python train.py --model="sound classifier" --dataset="tunes sung on syllables by a formant synthesiser" --train_examples=39062 --gain_aug_db=10 --time_shift_ms=100 --input="waveform_16khz" --targets=["first note", "voice", "vowel"] --num_classes=[12, 4, 6] --arch="tc_resnet" --norm="batchnorm" --hidden_act="hardswish" --drop_path=0.1 --depths=[5, 5, 5] --kernel_size=7 --wave_channels=96 --wave_strides=[10, 4, 4] --widths=[192, 240, 288] --loss="cross_entropy" --init="kaiming_normal" --residual_init="scaled_by_depth" --optimizer="soap" --beta2=0.99 --learning_rate=0.0019 --beta1=0.95 --shampoo_beta=0.99 --eps=1e-08 --precondition_frequency=50 --max_precond_dim=1024 --merge_dims=true --one_sided=false --adamw_lr_other_params=0.0021 --max_grad_norm=5.0 --max_steps=6400 --batch_size=128 --epochs=21.0 --lr_schedule="cosine" --final_lr_fraction=0 --warmup_steps=320 --weight_decay=0.1 --adamw_weight_decay_other_params=0
Rows from block 4 of a small sound classifier, named by matrix and row number. Rows with one number belong to one channel. Each number is 500 + 50 x the weight over its row's rms, rounded and kept within 0 to 999. All counts start at 0. Numbers have three digits each.
After each channel's rows are labels from the 100 clips, of 14976, where the channel reaches its highest value: "lies over" is the class under the peak. Only what is clearly more common there than usual is listed. The data: tunes sung on syllables by a formant synthesiser. In brackets: how many of the 100, against the usual share in percent.
# convs0: first width-7 conv (model.blocks.4.convs.0.weight, 192x192x7, each kernel summed), inputs 64-127
# convs1: second width-7 conv (model.blocks.4.convs.1.weight, 192x192x7, transposed, each kernel summed), outputs 64-127

convs0.83:492470470412515501501535553512564532463512530552489529487482418509435526386607536478496512498456550516502539466414457536465438496495465483556553572458502490557496397437433496587490517528485506
convs1.83:525495451548510474359478637469438475413513410487578530518512414459599451520503542488529537460567461506531439529509438535442424551537581457525510446476536508552529569422534449469510563478535471
lies over: /æ/ (40 vs 12.9); /ɑ/ (38 vs 12.9)

convs0.178:450492528495456407583454506441612503475440501468550464473513578503485436644476350393465538481505561499522490396494492367493440505429518405506549532530536487403464432554502515520511422389471449
convs1.178:463482500485421503497481459454511540519498494382471532653490512490441508533492408488422468593534422499485452548490586420491496460497505476483457411426545471528504411551532544498500514526552384
lies over: silence (70 vs 10.3)

convs0.71:515570577433609565483528446491465496434583456423484580443545415500411419412475509533525480552456490533528488479529485535425522509610581545491555503556494538534444558518523583468497518469473560
convs1.71:498491484544408446523470455424489455563477535479566373470401571490544516441546514510455479454552434583528422429568556434532551494471399465529554458533448487493520473509535414497369470497491470
lies over: /o/ (47 vs 12.6); /ɑ/ (33 vs 12.9)

convs0.177:513503489478484538486502449489479550519532472544521475505493541515461588649496410429412504470477578363434514502551459619406444433431502476465478460549531546475503481422524469464541533584490453
convs1.177:416526502497492373450486445437564503573513458479550528515383516517439470418459591506475465544431533475460519481535519525565523445445494556558510455475431465469545447592499499483421490476488478
lies over: /t/ (36 vs 2.6); /u/ (30 vs 13)

convs0.125:517492463557453497595441406450498504502519522493506493541425457554610499516463505509559617424466564487556512561631456464510495453467500506429483489519534510403504444503516553565472539506499571
convs1.125:573530493492454497441571518516463407517457518521489492447582462549525475534447562486498504502480490478514673493530488498475448489522549457418520479541445538465482532593492602468497444550567586
lies over: /o/ (58 vs 12.6)

convs0.40:527505507459514458563487521532525467536434525511547512436520490559376483544572527418538443544463489438418522546437490402467485480511482464590602437470510474543451479548518500520484529460432474
convs1.40:604494598576506533545600419440452500561603506442547524389490502486467547621479459466466521528455553498524538511468418471476447503562554521532578540410533533557480437512573568475562465461510548
lies over: /æ/ (30 vs 12.9)

convs0.51:488466480503524487558567531471537390520455497507462524480459437575364592551584514514595504561427519426521433497493550515450429456482552569555549420507518546389526510465504477564463439471478465
convs1.51:514527539508520565570432513495511423509563506532531473549406438505541545531477595558467575364510515475476601534484451578580556513523559488434532538416486569537436548593536509541525505526578503
lies over: /æ/ (35 vs 12.9)

convs0.29:620465484538462500513539494494470447493575476518520535455592565500511496528431522498585591535464528439541457442614511570514537455392552557427493420475573441564465466431499522500474542379533509
convs1.29:530545566506565564416473469524492456421476524474464455541513573380590531504501492514528531625487489520480481428627522547513492451466509510517465391520448480485430508514538397424474497386530502
lies over: /æ/ (53 vs 12.9); /o/ (34 vs 12.6)

convs0.142:512518498470420538487495555501452530496479539482487499469458532440433402527534485531522573457465329515505508530434484519474476496477417504491527477472595523513425514408475465498496487490491435
convs1.142:561490447513470492465538499586511432567479535488534548459497598509544392549483602571506576499426447417566508433482540479563507463435557526415469488496488433479590543513469517548551625512508489
lies over: /e/ (35 vs 13.1)

convs0.42:540496440414528485555404467466554581461560512474550444555460813484460471558465463451549551446506540431470514593546560565473544519481413500522472591566552490511470494446497528428446475427465502
convs1.42:598516481471471432474525522551527516492516475481499559504452657513530427544469547538518438560454550431553538414415435443554552476542420514498613475530466459492499467603556536533475399473530444
lies over: silence (98 vs 10.3)

convs0.62:507508499538504463484549442502485626477471503499616524441545584445485468489540570522486328522457497520469500582615434504386449427529503538483489517518589540437569466459411488471507505454504547
convs1.62:536599446432548620474489505491533532545471506538430449542407434513438480472588451517540349480447473538570459517475538498621420473413521610417452587468450496520501532604484480479522500467574529
lies over: /u/ (31 vs 13)

convs0.130:447557468558489539432549550522460552530286390510499464592516559497554584575497466514550557526460494450504434459497483558452517453552484521524451463461625455445479554570499510517495535439497533
convs1.130:479429425465544536472512560496584408485330513444457478499467559462389490559571559529465552575507525543527389475501513480526551443489488538479489513425522502613466457513540467426512464534433518
lies over: /o/ (33 vs 12.6)

convs0.80:542500487536496455447528514515540359492484512437602459389446541540360524555504501412573502568495560517468517558380437494444403603481533507452562578470522538458556441485474578496453504470546468
convs1.80:573487495521441501562555509500553449531468473442506477553527588534510480486466534420554492482545579511475504429421528459489507529507460375562604536574486457599575575497555481536566552514450455
lies over: silence (28 vs 10.3)

convs0.181:505559507478426521545462551479549538442393490475474605462497538511470464482530566513536450514525497506430509522622526543457506483404461537548483495545535536449524548556492617532507449534481628
convs1.181:512558587465493485467516441505587453474511473569501451527508520490590515555506508532491540423469487477521522330397507523561503550526561355510467418382505483469518510480387505542448493462513532
lies over: /o/ (31 vs 12.6)

convs0.141:508486545499541483542532508471438572435505478513516506482464480537496506457512524520482619503451485525489519449539491450447390486478491550516549556529544629497527501497522640560545485448419512
convs1.141:484531505511478511505440562508569493442537507516510463453522517557651601497530476479461586448507494475458527479419595541570483575551487520400443483409502517587459410453508447478467462485553521
lies over: /o/ (31 vs 12.6)

convs0.12:484492479500493498659468518474541570516501510586497451544453558525556554563388585511407438433517523420479453507522464485481585492487459541457458488474526445443437473538444451515424494443517450
convs1.12:468465497437538446450479542477498487479575444425460479412478615458546585539469471529499534435472364448443505396526489414530540529469496447485469436507411392540451566478463527510494444449512587
lies over: /u/ (46 vs 13)

convs0.174:530453479468431541433506500521618541567529509530544535556577538502574464454462449467486535479522409509495526429566488524629420537501594436433468570534528468521525451579518517548457547475508473
convs1.174:403457503449412458465540594500480485435493450393435521493415473445456489505515426551411391420501490602540491458450453507520534475535472425457491485570473502516504590601570457467480534425479529
lies over: /e/ (31 vs 13.1)

convs0.118:461552534477533559443477505446568483457531463444514466504495490509530513517391557573482491427493516476464426496523534494446547431511492621525483463555469539378511565518434419467519483577468474
convs1.118:458465497443517562508441458532464528501501555486387453476460553421511470514521502535421499468470496566509399547520495558555470534489403490435480444523509521508456516560455499425530430553421442
lies over: /ɑ/ (69 vs 12.9)

convs0.140:546528502553593432466497451516458506441478510542533455601526499490596566475517413516469556537478562473506503419537509615479430540484541456427509479477583456529484515421475521463514481598474486
convs1.140:517586453526572567522478479452474463481498422443429514489505514411385472646492511430515443544380493520439386500480493435534356517495488544539456562560518531553443476535491468492534514450524409
lies over: /u/ (37 vs 13)

convs0.32:529509504572533427483397437547555545515640515548499402586427483571497491441406550497533465563470522516474394552534514422475488452528552529385480451591482528581603492489511478466499529555424465
convs1.32:463553531437506574471497502426561465514412478470437563464518506479580528488470466569540478498508446556464547494463524539519458512527430442462480494550469513508446565575388455391544415512513483
lies over: /ɑ/ (35 vs 12.9); /o/ (31 vs 12.6)

convs0.185:481514496448513530559444510420496509518463490520416421483446483482551511449497404503446440574456532430513538576486514549473493532561427457529533537466445490413467551538527527493479499524407405
convs1.185:529512441490455506448473602475617585530477516471469536429593507533443496537452578423571571509552538405460515531498485482546483484526508528509565382490545499476464460482433585452545417492468451
lies over: /æ/ (67 vs 12.9)

convs0.69:499505473463547529479495574568497514496380476500436520432446518479481534545540469536516366524537442505447559532653449415444481434367542532544501429534518529449467538523374570476479514526428434
convs1.69:483413519552489535437508430475498482431475470479453439603514479460558484507535496495441462432587455528579478509436536423551509524468476485516419470580499529492461638472440511521416447525522517
lies over: /u/ (31 vs 13)

convs0.139:602470406537474495462450543502493535468523480514486474521580618558543515410439474604439537562498520438558379429527465509428468564518516533434449559469512522527534547459450471521395516454421513
convs1.139:413558556422507381466514478526513502505434500567465522411618440464484551467510565561430545452461522465455496522510552518496453525466476539477480507562539521473483478489508453489514526517437507
lies over: /u/ (73 vs 13)

convs0.96:412445539490512466499516540486540466524467479480559438558463632429561488743462445502386486512497496510511482495570443488596501480456592480451433521526617477547499470464539410518539496378458509
convs1.96:517428478436451591411510504448509489461553488457483494567520595426414456494456536537428529505538510424520376526511501522586536452468524477538595531573481501400570516481510475492485528515469447
lies over: silence (28 vs 10.3)